Weights of a small image diffusion model.
Model: 3.42M parameters, 32-pixel images, arch unet, norm groupnorm, activation elu.
Data: trained on small renderings of single solids in any pose, 395000 training examples, 5.0 epochs.
Rows from block 2, named by matrix and row number. Rows with one number belong to one attention dimension. Each number is 128 + 32 x the weight over the matrix's rms, rounded and kept within 0 to 255. All counts start at 0. Numbers have three digits each.
# q: attention query, key and value (stacked) (model.enc.1.1.attn.qkv.weight, 288x96, the q third), inputs 0-95
# k: attention query, key and value (stacked) (model.enc.1.1.attn.qkv.weight, 288x96, the k third), inputs 0-95
q.27:137142150058085176166115092160167073166144197100140134187109122161137185171078167126116131063141118131138125146117146125164099091162171112136089137128165105134128187131120084087048121105097143130081138157096146141106108085137192098159081152123112083111125157082085078086071107121135145131
k.27:161172198074142098125116108134049125202168155129133104155162128158054154122161149140139135126157151062175110100151152033191088157134108156136126149106166127139170116160132100101130162146090125093143096149108178179159110093123131108078114181107130164109179138117139108154178095107134134076
q.28:056090148114090167158147106140179149145031178072157088150138153156166156138133118104112083161178140104123192124133171156151166182089183132120114135152137191123126098129075123141136166127102219107123111135132105102152080127121042183086145093161121148114134095118175143127064118082061113181
k.28:137109146166191101130129144102117159101150082058155132110142089059082083080123116085120102128169110132097157160118137128116127169093112158109100151111108222054104152117099089123109128120088168110117153152094118141109154122126163136075094086156121130110230089137168179124135084092086125161
q.29:067191131180111198106132085094098108100126071121139145054184087145154127167049160113157128140102197122152175119168182096121140103133111142126186132111014113063159165069132083095081139178163120144101155082101189166144096171105115076098107120180091158060125135135117143159089076139148121119
k.29:115166137178124152092090128024092107134107137143144158180154076186174078140113132122163165097189158143089125110157169116145117134136130157059139116142077117054126142143178162142122141171121133127082134132123140111143165125131154121138147134246148138075128195155167100150101124129166089111
q.30:084079163133184066150055158139114095169137127104138133153021142105101152094125143089124111095123077083096132084145149116205123067172100101166198102147150094151168140105084138134112122093112128095099120088151151137155075179136067134130095121140176098121112155185095123105051079173102097110
k.30:078146106127146083144099195148127195170128131151098211172125102113136149142187104109094105111106127110093111079120166135091191117092120154109116117171104149131129182222125165135149114115129087076127177109186124134066168141136053134102084165041153125083148089167084079108153138177146054099
q.31:099156153114163125144111174059105085112140108082138002123147090163119167164090143107148146159134107102133145098172105131108118159063146192091102141071161144138122094189135125165108119144197133115113176076153172150133088087108089053187083147084113162135203131097146115159108081116158135084
k.31:102160083159073140138102100079133137196149170086132091079123071173121198172142105067138125098136122123139146119149115107139108127094163173045068115100184085149171130113129146153141115155207171055108137131139127098118095117167127120087125129187134104192177124131100140121171064175183121123
q.32:128063116132102089128094168087150079121142114137128159130148143102115146169159107094084108101126140150169127121088183107088167163164106097127189134089125144151195123110085196163103117095082156076152097123117087178126128108116118136151131123119197108163118150053157118086094114182136066160
k.32:152102093119130119121089125180159154133185144123079132125167133122109143158179154109075111166155193180107142135100125194096168148153126169147086129133115062133115142134061149139129092130132098066127175113095120193153111130121181146121142122075069137115113105132146179131093122168113118097
q.33:087087063198106109124164123187150180116146172109117136177125179191176150130134135120108095160106131104182116125082092142149137111033081105209110117178081176106103093087168153133114063118107110148194090199154139133142093106099122152095137167123174097186132107163088140138144148085115109174
k.33:119152144059139112164146131193153118119148112100128112168159110135122144096126133129105116095091138082072121138096120104129137165100081163197138090217141176154135123127076152111121094129166069104176079152156136153139128123090128107094160042088100085069109114099102157096072166106099203133
q.34:185114124096128104157099144110158144127115180143148068151082100148107092116129119181114226114122152093078176095161111112134113178082110137125172118137133138192110095117103172129100136147122130104144091156144143090123237136138141165113128128123142070146100074163146188138123140187176140123
k.34:175157122099096148178155151103163169070029093107156095128189092107104127142111158152127178132103156082075147123151099132118067158117111142133104136123082105138140137067102097139142165137151109069166079154203185104130133113201115085113095070034133159147064133166125140115160160162193137180
q.35:139103075177134146144150133067152156110073098172135183099184169091143115108189129123122154157154193119057118146128150130071074142086141192120115105149105163092165151086102149141159127123109140209157167143068140118115180149100163130109153071184145081137160114066169181151102179110046128146
k.35:167181151131091131177137114113174162105086104181147143077090200095135140073132117113169141212125182224136141110122143108138094126123125168163107153204137145118147059101094138084163094124075095127149071088126104080146120091110167093152163107193149113110176133087138182098122097067128128125
q.36:161133088123118113110138098161067117116110087136105150124128089122130216090087118202134149146118172153204094135124077086176077137109147131170127147115161183118115112160163103122181140185206171163154092181205005077138113141130158174181149051125134073157095133121116095160141141158189113097
k.36:151135120137127125098149055118129090099091094084136077111122095164140132071080065193143090126070116072140149141113063211120082159119165164155153121102152143104117071138174165082140147192200137161135115167152089169163156136107095194075096077209134132171120121148075133146107140130129101111
q.37:117109116100149096179114131085080138111115070105127106113135156132180203181163139161144108095154123111085158143158124080116103096176100123100074172115106111172125111153109112107170107118145132189089158165134170106110140096198136146182111167124128142186129169106099106155165105140178123140
k.37:143173120111118140121099107134097098113185155198110170108117132162114134099153129128092158188068154145149099192138110185161127121084105093117142167168154092152148100139156138118114193127176114217167108106108101136139145086111122144102129169104155090113089147106123059140207084146171091074
q.38:094072151080051188148128116106115150159131131077102119135193141143110134088110136119139092121132172050123191094120117143162058136093130108077128113123127167069112167159115082145054120146104121144101049149081147083144129121121177099147115197152195104116174085115126136119089097134182073169
k.38:137104127017149110117108119114172166155096166098155122151114050149159155084140106127117122129115132180133135105143131097140112153141130118127103111124124129121196240138137125170147119104109086182159153143132165060149138139139184166131125162148139117081183124139187104133116158145176154149
q.39:092171094162182097125090107144173110095146160131108129158160128155142183200123121129119059117102111117156104099126112117169128107151107161186138138176130170115158118194125098163104154118110145148125142099115170146099130123121121105122127110097095155133099133167116111106115123057169140094
k.39:068104103159138160053154131112080155144121146092104126155076128156125090105111140138132117131084109078127127106093117088099129119143141109166155143148137137152111160145080156057127082143151148144117128132120114150149111169103144118114106160081146092121086174158096127126117093135116103129
q.40:214110091125171094110150109151144107015090121106145112061123130110098106139119135121148164131161108125108103134150066102126107166172155168118081124097046154139135104103131121144145145134096226061129129103105094117115138151059105095142122132145123131165124150157103145147098093166119118152
k.40:147191110145120197144139115075123115153083090147146079091210167106108107087117132101102171100118121139126151163103103174108179082149186148118116141084141156165108087082124150139091149180116134145141142137091132101067218169106125182127132145071127114202126123122123141112119098185152151085
q.41:156181144107109173135148124139108096133132088100111146113110143012126089168167135140149126100081106115133159163140144165097138127119138104140116101103091169132071083106119122106093216090086140194120158174057101110111146168100110234142146155086142124186089071168146124147166121130106133138
k.41:221088164050119143139102113211156082146133113070135155160122157055121183106133132174168097100099118125094135134123110112176089095183163143059116137117153143133092103108140112121135088070065137105104119134168090125137179109192106198159147108098151084081124087141149138174144111112134122170
q.42:137146132067103150175177094114159159094155124161149128149148189166119168140101058107153143154130148129174096112113151146162164120116093107106165130170192080094105062118167152112099112143093081107091148141144112098128124119080186159097154142160133100114097105092165071167099105159115122081
k.42:143138068138101096115157156141137120105136150067118169176172118119131141120175167134204118130099133129124123109146135121105131142181084179118129174160104135083187079123161171143097175103153105118089116144094145169112123152150122107156120148150084195114185146122107123148128141121162172162
q.43:134091124093119127107102146096119128083127148087135145121137103058087137112127143177144094130093149094154129148127144176105142129052112080109081098081170157134129145155099184199104090091154128083072147091088126168106107132127117173154101170100129154105100109133109139096149094154146170149
k.43:145079159028159147148118124106173106131154105093085094106097098099113098165096160119188114112076104127181162122085139151141093130097126098090107144155148095119145125118125140113146116102112090080130157115154141145089117117156094188173167137114092200140093113126141089094097081147162147107
q.44:063109079170123120071255155107145110071156072162111072134124114117156106255129111166120170077147156140171141126178154182134143109123089114109145116172130234122124059118160161153151084155170100121139083163110126123122158093112156017091138122168130163171121104140186049092117208124153140116
k.44:121157056125041162129162146120119105088149122129159164145149060173168127093061139155116149158125165082140094053042100189136212149143153126122220119172200151100123120114196161083095060150087109078177119089117168166100069174114115124139113151140128089085088119152187120110032122139076159181
q.45:067155141128147167125062137100115094125145126103099162130120171162138156159133098162090131140133089198081124146144134125157086119129164104105101103185205121110095133121139126200118111122116128061148080144131119096142098139137091098063094123129083141099132119135126150091097140136080131216
k.45:134179103139136083151138174088144091136113138130122114121081092133098113118076164129088171127111117156134161063152135096096134093147136135129093100128071213147114142125098104111093072085082099151189169154130088160052081131101088105098120119123124183108175151131158132146139152166128105101
q.46:147139088188088165154135115104157085102173147104119110100138155137085157118132139134134135146116146148135110121135134135092176094107168207058095139117153160094091074163120114148130131045097150155129135065153078136186084151140125149140053195134136160150101112110140182198150170138095116086
k.46:144099125119164183161129061129152102115197107121148099098149146054079054120133099121134155116095101211156105079115119117129146165089137152120153142165103166087157117125146128103095136114131084072152079131137051112167133176135103134141078154189154108127071155130134129161147159186057131147
q.47:149075155079180189118127096148146177134142143123144140152091153132143087173139093114123095145115188167139058157119109094161077132088156151153115136133092125170135117115122108096124142135063161130127104175130160107147155091145162161119183087157084163108064099149158166130171117086131141130
k.47:137162110115093101138141134178113142114146101097190121110142213093114156161142195121147172147127175119156153094216098102075082124093133156121134129099220123102109117163085128113102108106142151130112116131094126116163155117110128086143149100102093105126146132131098129117119114124155142176
q.48:152178109183105139155102157143154098101086171166094135056141120124150150126149101117151131143130118108175127141071150123155147197111148120116133141121111117117128120136153114116113131139142132131141154146130127110068136122131099135127117169052147148136177093130161198114137092169144074116
k.48:109128122127176083137106097151135183181105123123154091168141115169079065116147146179141101161108103123120127161078122116088119174137107154143111148088110092174125097128126176166142121141127078114143120128115144097105153103094131160103155121173150101111119108170129113157134135089119164139
q.49:074134162172077093132138158089120108135143135145129179138104121120092155170064112163163108117165182146104129096150163138145176179145112148174148130164173155083120164077128148094134112112165102109134151139145138152076097113164122167124182086140151174161106152152153156159103062119123110111
k.49:134078137125117121062142145093079120071143157100138116159064106104158133153121102153049091132072093136125142132165171129117128123116074201123134134192130147116084107149177125166184097139178138076129078135140082134138119088090133086120119135140053199106146099102125140104117108137126077129
q.50:214149121118094130119153100246164119131115124154160160180107221143125186121157067210081124126137148167118112180142120140123107128173179091153088149103155155159087125119147149109089096150098089148078105181185113153161145192164152120146124154123174093115120135125139139084117095073076071144
k.50:190159102098123162124152059203109129069111095172137114165165171139111166134167091163113084120155171164210090123145118084132111130195160100196144151116061131137081123112153105165125175088105096214163122162108158164113127131101135135161160091133053159126147124114160122143119155081114127118
q.51:142078165085129180133203154093182144144167145164095178110153145115117124217142153085134134167087117136153118187135100102108112110102057118094085135149061202115084166137075128119079174106110123129131121114158130159135126121132170132169139153145141137107112108112184162130134132112073143236
k.51:171077127072109131161145138118160167135111194082118161208107168058141094157129059084150184135146144172135141110115072160097131133104129089130139092108167166096137113107103105167080118111070144104107112095077147122169157115131090126084095106133154153113135133113173079076118149119098155181
q.52:096176148131178128153057115129159114112058100127149131114145084112200168149128165144147159138134166133139109137097103132094106143095158146099155160148115123061118122091120120144162035139203149156137124087145145091136095118129136107132102067137089107084203135155166188134165143085134166159
k.52:058168148163111075104099102108151134140114157124111116095112115147103119173125124101171192174112093166115078169148087129132085138056116108146134126136144152168051123109087147078122112165185139137138106181104139088079076107128153124129133143255130091087131120106130129126136106041148156158
q.53:109101138100164110158104143120125081153164118128151083105098130143151136118065208122168116136121030098077119135100104129119105108111101140099106123143104136118114066127023102123147068074159069094184147168111130100144145112113095135141106106085172081120097095093064170124115104113094119130
k.53:149129156169174023164107178104206139159121173138119136101100060146144127087167136076118177113114074143084066124089138157151112117114117146136071187122147118110115128130099100131156132089107110129150076112110082114146110124160077152131123060024130076128092094126108180156147124181170124057
q.54:124133114154120113107176157157116144140161100151142153145135139168147066148196149119118131114134125157179102169073205091127123178127124065210062163121095148143088137155047103158110101137159040099167108125097119111108125114060143132082126141066111099137151083148112184085102143151097176150
k.54:116115121130103052144103146210168143158115109150147105113111167134141115109120115130110068106117148151121120096090153134101117156109156080190157108145174112159131046153107079105104077070096109093141122143112163089095154088155142098127102067058139102133152135112107110114066102144080139135
q.55:158094133137147124124097182195152134150109112166100107154175129142140152179213161135177177134174098141112126110126103141135088103187124151161133081114164123219085155132116102156147122091108149081177108145142093134131117083142119135150155114158113127178137146070108172121169156077062114095
k.55:157125117161165087128155146190152162087094111176129132092186176068127084121096122134074167166214117114152190118106110124104135153143137046179106129123117142144146082138156102109128181100112112075135132115090068144117123157119130166176088071121146101111143129156107118135121131100172123142
q.56:149200077119134096167062112125201155148136176179096140120135162102107196065156112075098136145180135181166159119154170137175101130125130142066078152144132133128157134137066132102094124138079085149193151121121119141188138072140087161044103145087146147096152115116171133121136146102110095104
k.56:070194108143161167113079123131133116132136115073133119121133222087154117144160100166108152181118048126126141131128190133115124149144137104113095110133065118125117115124065151088053153083108069177160143145070142157202079147136112133154148125169163131117118160147125158094171174100088116171
q.57:127065172132166161109152132066159156118162150136153133123113136098116172179071114050119101141129126155107090198096098111085090151119153220132081167123170194072155122120076153140166128144106141176126126107170113123187163132119046144169112040132127154137131129121088177057105095108095131104
k.57:148148132141104180181142126047077141078144201126164115123130128077144135110105135065146082164080083153180111075144085193092095144054138198161143111092111116121089121137062091093144144089078157166108110153107080074127128129127046149183114140109150150133126121128074152109110086138071117124
q.58:125172130076117163157129155081097142105131105092105104123122078152084085107095154111126109142077122128146144112132131141115134086136162155114179120144119110128118113100129095085084183116140102138105163110104167137110150117098151099187136125103150124066142131119101151110117083166147099143
k.58:136101187103141108095074120094135151152125173141119131155099123158067149158106101075128096104083140117052134108169129097144094159155146141083121163150119103100120119141117107159179126117117113138109169119097122107122153155177131136176166130161147151112117157179142085189132093195162142127
q.59:154119172148112117129140211100118167129165122150135140177140168179087120144139139061112145153142115086093120092091141133139125109132167154170140137123174080156128148152138129089141124137109134110102207117087143139129125125104119131117098164088070109077148198105127137081163097121120099114
k.59:078175148141099119121104252099142181085084144190124114125128182117111107168138116084120061099117141128083103120110126105069128144187085152146199159122122085134139137169132135155162190113094114137115170098106109108121166163104105162160104149096111148094159147126098070096141111086156121122
q.60:108113146143162142160128138120109101184135086154097146081114160167132129108153160129065146070094115139092145200134130127134113091127129103170144109108041154167150145163104111112189102150158138133092090111119115144149142188148167147127134171148047154114129103128155122150146115110145131191
k.60:131106116131050165156125101231131133215178137179102120085075139143148111140092095111161181094172197153089155135115096219131177095123142145153143083120189125113099156147133135120138129132115171136114104121119120136137103144118099102134146146127175090118151120079169095091156153112121120139
q.61:135125144145137069108113079110123081105132182109101140135119123111112157100123170150157081146136123070165138219102092166149108156079041147140097163095089072143136147123150168161131141100158072102129110149151116182091167115192118191149190121093155139156161143134138132080087089098081121082
k.61:110087135153177095112123034212127112132154130118117206163098104077122159108158158135147112159132106089202146202109148123109125095046096119142069145081097103124173134123079160174194130104169114113157126152136168151090124094131090140136185070137134162179103121120122125077135112080132107082
q.62:127079087088135183114154117208057144117092123137108110156146079090167118202181177087124121168162102142116172122149089150141191147142091081107174165208191147148127136147152095118169140120102131191140098127096195105068181129104113128138105199126144098117113095157147138110092144112098154138
k.62:169179120116111111162103105190103200042084121139123133129124144157149126119191103133173167118157162107074166094137132035122117172161161075106107159129173109158151100107164127121089082200081108145112137143133192128062077072141129073075149173113184090121143140119171095138176126109112128114
q.63:191089087152062143127100154063121089081162132079141144111130111108103124133140200126132114159119190159113168148123128112152084177147138063073100161065105083137092081140127143103138133134151057095158122110069112089186128130158166062100170123184125162055110116124180124159162105155124186160
k.63:130123080164105107111109120131171072084097037110109140066110105132096142134144150140110141187148190181155107169143155104109084142096130131026152145082113147082170127144110114168064112084165138171136132124031105061137153100161112100101096136149107105096130118156220119190116161167177124106
q.64:120120146082144132091212138188127159103103108168103144156124134157146144135159132170079181110134119134160110132144175109181170159193132115153122160117137128158119080126183136134116101120080150074140142098126150093141141113127114152119115197099117150103079119147159141130136131121135123152
k.64:161091110106105109145104167176141082153096072174112161118157111127112081127117113155139157146118165123121136178150161136144151112148114128100173141120098095152140137090170161113110142166093113118153119115144119180114176150114157055089144105125129109109154123139116108140151127196109122107
q.65:150137181084144200149124095141107084168085135127134151056101172108125172124145123142169112119148095123134126174103125170122129120169112109130101126118140104156126142092173121156114165106141116075138148100161148135094126138145117161126155120106093148156136167135144076095069107136109116180
k.65:093100134095110109155121166140120171149188133118125134199163128145084124147151135093081189145083165141132115139178122070127179123105153136055113130138101108182123106121086121139125087154124133104145118108169125177114146115148089170112088124055126155137074122108133113103143126147146100107
q.66:093083107146084133125111179132122205142101159096090078166148074089076086127118125155138110108113169109113112159110122102089161186133105126140106131160162165138141165162157142159063183118152147132115127103132103176147118106114150120093139162097133160169112114134181112134093153155099117122
k.66:151131128128188145121164063124125126139100109158110153095120132151135143151097132122137139125114137101171076120135095128162126113105155120158118140141093170131106142135130088125093093134120116075067115130096194179149116105155191109143081182086115144170107155106154109136083118167165150189
q.67:141150103121089159123113134073142124144180106136090150077106153129103148188169123092091112092094074147127128091155146080117123067117143101115107146072153144169139119102166143123147129166130134142062138116132080187148106123146110127131145133147128109049151162101161107163152141148122088118
k.67:079144137165111163188147150100127098151138125082085128162110195125111144115164093129116129135109147166139120157130081157106171129151165136133201082164117090090141118126111183091135102145108155121103178081096132113164107100139127133147136173155114202139175097160134104122110129097154109097
q.68:166193087115124115093083104158111147096129109119132142124129119147138120122099121138111111144156074153114119117174104159102121105108169114181102103124120173111147136161113102130088204141141069152133126138108155124130128132122079119096152075116148076149108124111114128178141132128096121065
k.68:142074105148191130131114064142160112122161140123091084093116159121144121054161164146126163139153139109112144154119093095143112141095160127128072120144153155196119157107083117077129057118157113128133116136136142132111080155092164085196169138081117094114138130104092110134111099118161157195
q.69:123090170150157134186138129144142171168112126110145154122175118165095132142078113155176086133147136130155144117131170152118123115072173140133159061123116121160145151137130133133146134113114112101101115122151152099111102127082125109134171147172071120133116138126105196155100125189120092114
k.69:093152102100111124104169162142068157077104101108151134148120095089139114155130117122103059115059128088128142144101094149084127105089075107158109108171124117137128144120076091142156133149177122182119064168159121101124117158120164123095059154159157136141141133110123104091095185117124161125
q.70:131121143090166142139072118122110161097120202066104085172110095108144097147103156094129127128171124100154121087131101133097062154155162186155065158139108068073109103149155127153192112115137134170098128114210156091164141112118100127105152086116138110090099175110113129147157138123146101106
k.70:114105159165155085052178153121158117194188124141129141103122115176086161082116129074130058117163141101148152147117148095163158143075109183150139107110182148149157163138144148130131130081142121056147154203154100083108119130136132137153143124176158152113156112135076176103087072154120109128
q.71:096141134163119173096181114109104130153123114161124143107112092088170127100189130163103094088162124131102132072121139193146131179105100111140144138101138149121154164159154117163176206074189182116113142112128098097129130159150141177181116126137115152125174137160110140090115183107094163167
k.71:112120172153123077113135122128152123098103134120125153151107167144149193188107130120149126128056158120154104083097112139156137135174152110108122094177101098089127104148100063128186076129086097139118104126196116145117108084151135114096082069128126152109145132080171093152155117111161053113
q.72:075139031245146096114131130161138131113175105151127126143145114133139124116108135103126056131137211117169179118135137146149176166092125130178160161188124141120172088122071162132103136099164113167151163103115150172122134111162129115130161149146115123112083108102120108151138130100124094111
k.72:128162147127152217071116069110127133099111115168101160031134114161218135129134137192164113099160080154147076151100135120143098119105139109113071113112135109102119126130113118147163108138137109157118155111082127181104112114148145117114198074084128162160149111143136149171094118056104133141
q.73:155117074155099118167121135152135114127163137184114122098134115112125116089138169136136161118128128129120172123118193104169129099094113174087120119130147106112105127122165181160117140149141126132144075143159180116118123122145093156092107122123147097105164042167182146070104163125134120137
k.73:109066167136101108124107104110145122198095110113158150092120100112132149138134160131166164088141162152108123212131095148114130109107128082142100091102105131124100100084114149144131101098102089114146100107206114130128128102113123130096163115127124133158097105131149157088118132104139157149
q.74:165115101139112141147100145164136128168087094181119127144136126103177105184123100126142162128126072106145140133117125081119160102118121124177126117145105069133126107140080074123126155109131116103130093149150153124137148152144144106111139152125165121183100110155134114116166160118133092081
k.74:114129100104135131149176157165083121097150115133114189107208124131147175097105166140151143133172161127098143158111115142107119105127114085112146143132148174130087097114136162108102115121106125126139111126090107172131137122079120153137097095085145140163165066098175137099089207169107153187
q.75:083153131177147129160098144116103121098144163111129125152109138126164115083117105156131090101104148154133137133156167151142158156105108160074171110098059057118163150148167139162155163122110147117123094114150062084174129115136126095048124168171194164089163085155151111150112140153082114105
k.75:057141119197093150089088123057138134173106161140156195127148119120147215157149148139137083156143120143138139142141138122133139133120100158118069107105143164137160079119100087146128065150145124177108095138129124132087099120131165153108155160168074195106158173162124088148119158082133172169
q.76:086098140155112192134110079188089131148107149117122117189099087139121115106122119146153115149130170112171162112129091167156156147171099145088176073168153094160098147126151172089138115107129107127117119093155169126097102143109104125070134134141130125075101097159128139162107149152116146116
k.76:182118138115116115114147091144101120061168087148103153126145085174130139132136140169113105114187135149120127156109113089154148105158106126165095124103155186120135104096166134170176096208133152120132137152181143166123105147155136107115125130161144150129097144128140102124105164123162124108
q.77:153169104113148116070078102078141106135133090099133111159093113148112118081144145180179169127103112111129115093165118127171104144117102129069180129118135071199138147112171165152064123162140101063127162135108125153094144141091135067099182111064138084168144112170099135114102042153093169132
k.77:121140070131162189148070105133176067114111146110131066144124101154080122136160106072079150125165163112067133190179121083149092084138181099070104131127150146136140118122139101137140091132160167103171130090139195132164094163159118137075112172118078087075105073146134145162153186148194070120
q.78:146097111177164097150106093148123136122119072106142119189152105167138120166128123141110151095135167149091139145133118109102162110164169090098163091143109080136105131124149129135130157103153117151061089100108102146128130153108160146136128129198091085109123123150124148175132159113136163119
k.78:112143115128091153110150124158090176115098112123138156120035176144086197085160098143159126121166139127134152117136098151109093113181125078148147143170199191145131075091169131117117168148101101126127095153116130120093151175141189059130132147165120165142146128115188111110127120106102139109
q.79:150134166128164149133128175140139164128152137093112091140115093145160142097123136101119073137098137130159151086138137148124101139143137097172145078122152131099124138150098107171134138131107057126108160116143143131127142126135116183147170170091132123183120128105112132079092131141120125111
k.79:112118126171117143113153108133123133148129127160125133136185156138139140167147124078093090072098146083118165090102109122140095115078124092117096130137089172116125169085129110137157132056170103124138095134123136124122086121134139089147128081121159132147114094132083073133108082153180145093
q.80:088128154128120141121118160110105143120152102151133132093134129130162105174139121115099123112105117079167109152131151115143218107115137166131133125117158058111114133178179119100091144112137109109120154095116098137111099114143108103129157137088102116136089149102121116117153071068141158102
k.80:095165147127162122121131138174103094107116098109106156135095142127112134089143147097121146121146079072112130099115073169088142151123115092090169129156131140104158107125088138133168129141176169117087166078120135124111124144070149139128092150074114167129178074151107114190109126132141128140
q.81:133161109164121180064193108142072145118117093124113150090165132132153139113098149130137086183119136105162119121105151124142150095135120103151232130159101124051029162139150183171117070108173135147088118119099108098135136119111126096121123144090149098098157169169102115145127066146138126101
k.81:121137154128178143086117146151115103137148117108103121155143121207109110106132140128133066106182122154074100155124105152067112128145133103133136069080133085127160109162152056138147140196122098232073148100088119122104099108120113189130148138162104107126113149111072132199145134101112105129
q.82:125091165128111190112166131144111139136107124130104125158132138113155115106136131099130114099097111135152127148127150147153131085121122110099170129144113176071121114134151114145128148137141137172101145085107086187125139101129109155126088162108075211191117122131136108117146124086149111100
k.82:143143148124117147112165144110100100107173107115168150118113164141154184180082115122085104146135106122106122112126106141106166144185105102138143156098090106138128138133105137119142148169110115115103114102089119194090160105140161110191155098127130125111106158163063069126120098144160144155
q.83:096161146143151128110117156139126118105135102132087097078147109102143141082142099117135123143095130164172129118101103155098056145161115120107112075149098066121134144145070138098153149158134082123113212131089117125104122114122154141137135136102164152108158164113135158160085069118102134120
k.83:114155133126151128112096107152072158115152144152126155179135142160131108153166158084088094134102172174152068128070170090058132111146144150142066174145116106153111091132114096131131164123185123170136130068162154140152127121094128112174161160162100122090138145140140104102159123123123116134
q.84:119142171056119070115086115142100176128081102125151123119112105171145183111097115168095148135182090126116097103101142138169141150117144143141110158131148080119133138167083100099188067103142132113129137107143139097085108163125095128100109082053133110137170168155124184127119161178109162097
k.84:083094083170155080124083140215120097149150139152124106143089091137135120090130110122161094090121130102145158141137175115146139125116108129152169106163135158179162129153149143123136123128198102114159174169199152124128108096126077160126106124129121111127125132117109121112164128105157109120
q.85:180146149065143116155136117131092171170121113137117207119148148113108131067134103156101096154097125129126107114104074124114061110116151119140156104095192103135120155091167155141130192122123099179106132135094159101106149170089193097124155150142136163070183158119130114119139123151135148099
k.85:155115139075098191133134110160114132119099151206118150172106170149125087124147150114105152135142128127109192136128092050151128145138135162151132141198114124168142140126132075123159132106077143109147119112130150084130126052114143129157109146165138104092080177065119138104155121088169091126
q.86:128148137172113201119138130108160081142154136095107133067139092130164147083119160163159156098100158100130135139126140115191065146099167130135091104129099204098131103108140073032143133114170102134131091175104058128129155132134147115138158111173137141127119112127130184148100117082148111161
k.86:138161126146125071135140113088098100153089118128145134127106114127167127120109139137110135118116137155104079125090074085124148153112152158163147149126081117145093080156105109106120108160149118189218048146121076116163167114155134096133153159128167073136086149141115121187150104154158095125
q.87:148126129108109156123089122079125172074157165185120118228106071116143100183063119157113150124121112153058082064156131092083131162120150118073131163159147069155140112105064126131091143099104118157067145066117123109177146087133134074152099137124119077036069126136144079127118128225100112109
k.87:090124116136171098080109112097192096118195105167107129083135116117118103106150121074178118206171146172206148128113145135188088030147092151160096097171162205099128219168181148117086154150149090076118164140116110111129129110116119129144166188185089188133156080071114143121111117118177133106
q.88:108208110133182185134100111150151135211127089102103132175113075161145169138123082134135109128140105101101119115163097110155119119175121134147133175107142106132144119169147106134160134133131085181132154112164110133123041152181135111107071129102100128140192122151122109151144151089179092118
k.88:140154086113062147066071135141109094122180153166169111114152180189156158072149131163077123101108138137128095107072135129134146112161160082112162123211154152087116082097136137122180070155121166105123134150146096116128163095175115122121135131098150100108106141119067138136161145148087094112
q.89:135151133129123118145117134184152075192111102109124145085165118086138112140202140116116181078159114124110126137177127147081110143134093075169132144144081069104131148074119115108102109099083074154153105125094143144173171164111147178122126146088144139081190113148105132187103204149070171136
k.89:163136113147095122161086134147171144129132097143105184127115227086061131141119103195120140115122128171146088132125158086133175157179146086117101124136127179137095047140071094157091151126100083115131092148142144171106133087106101091109127086132182147136109074110161120078169190119124057166
q.90:128122130159109172049091103098107162126130123142116086150115123137142110143146107126076121100119110128138086153125104149135159150140163160139119080165091123129149152134184130162186091103152112088110077073136137126094119151148129156153175090150144191157087139105146130149160150131178111122
k.90:078155153133116148129150140099125058144134125121110176144128121167154181162060103098163127105128128106119163072119117098126179151173117130128123153180160145133130147081149184069132116108126095186121099130135128141133139130138116122125121172099161076124117187117151125166093118152153116135
q.91:122136079129091140119164102145110131077132111154138155175174164115153170173159119148125111139172118127136126130098082133125154106136140118116124139162144135054094106126124102183098174119105178130162119133131127116087135142106107158123089133096144121094108129158124155074111104125135118077
k.91:179053170130169120123170116180117093132141146131128086105137151080164084108092118142210135136158086163136114147124127106119113092157125105128093094108160127140138123187171113068123106144073136134136173110146156121114128089120183097164140154116076142125131134096116155121142110177121142141
q.92:131059098092130130114150135125143165131099122081091131112143073159132123116133119159140179103130145182156135158114118138222126135125142082135097104129140149162143112120143132106119136124192133111136082152135145185115077155169119153132138182161115138141132073113177069091148164157144093148
k.92:117101119150086185125120153116122126117127118135142129151103095187194146132158137166148188126090154079134107151172094135122190144076140095071149137119098104153156118121141126121094128152074098112164144132113142158181149081144123086171121143133123127088114183117184106132095135137159154156
q.93:109158134108134123184076136134128017146114163102165120163147128151144162151097101181145108106070167145122151110143145072136109202184105151185161136139083116133138105079085133151057163121129135129112150090198137147125143113186093154144163111103125116101084167125054092093099090154094093114
k.93:127110147127161189099168094080172140132175176129139158117151168128127143110172128137123068121127141135132101183154112119187111074089136104112055131107133214146152178170091127158109160165145153123126154137126107146181155146155084143061177159038137171141148111197147096126172130143125151113
q.94:115094080099105172122113099105094159169148136107144112133121087136150096148126154145110163131112145093103156151132097147131120098117146125133176136100154137133077132122123143074094108089149182143153110167131073139154132092184166165112144182124110104132110133129151140171162085128155136143
k.94:185189160092139110103137107154126093122118154102113114142101128122134118134079081157179174131126147057102128155146114124125098130131103152057154097131096122079107097129133105130156148168116147124103168165136120109128156134159127105151114112161119170142182115135140123115151137139154133112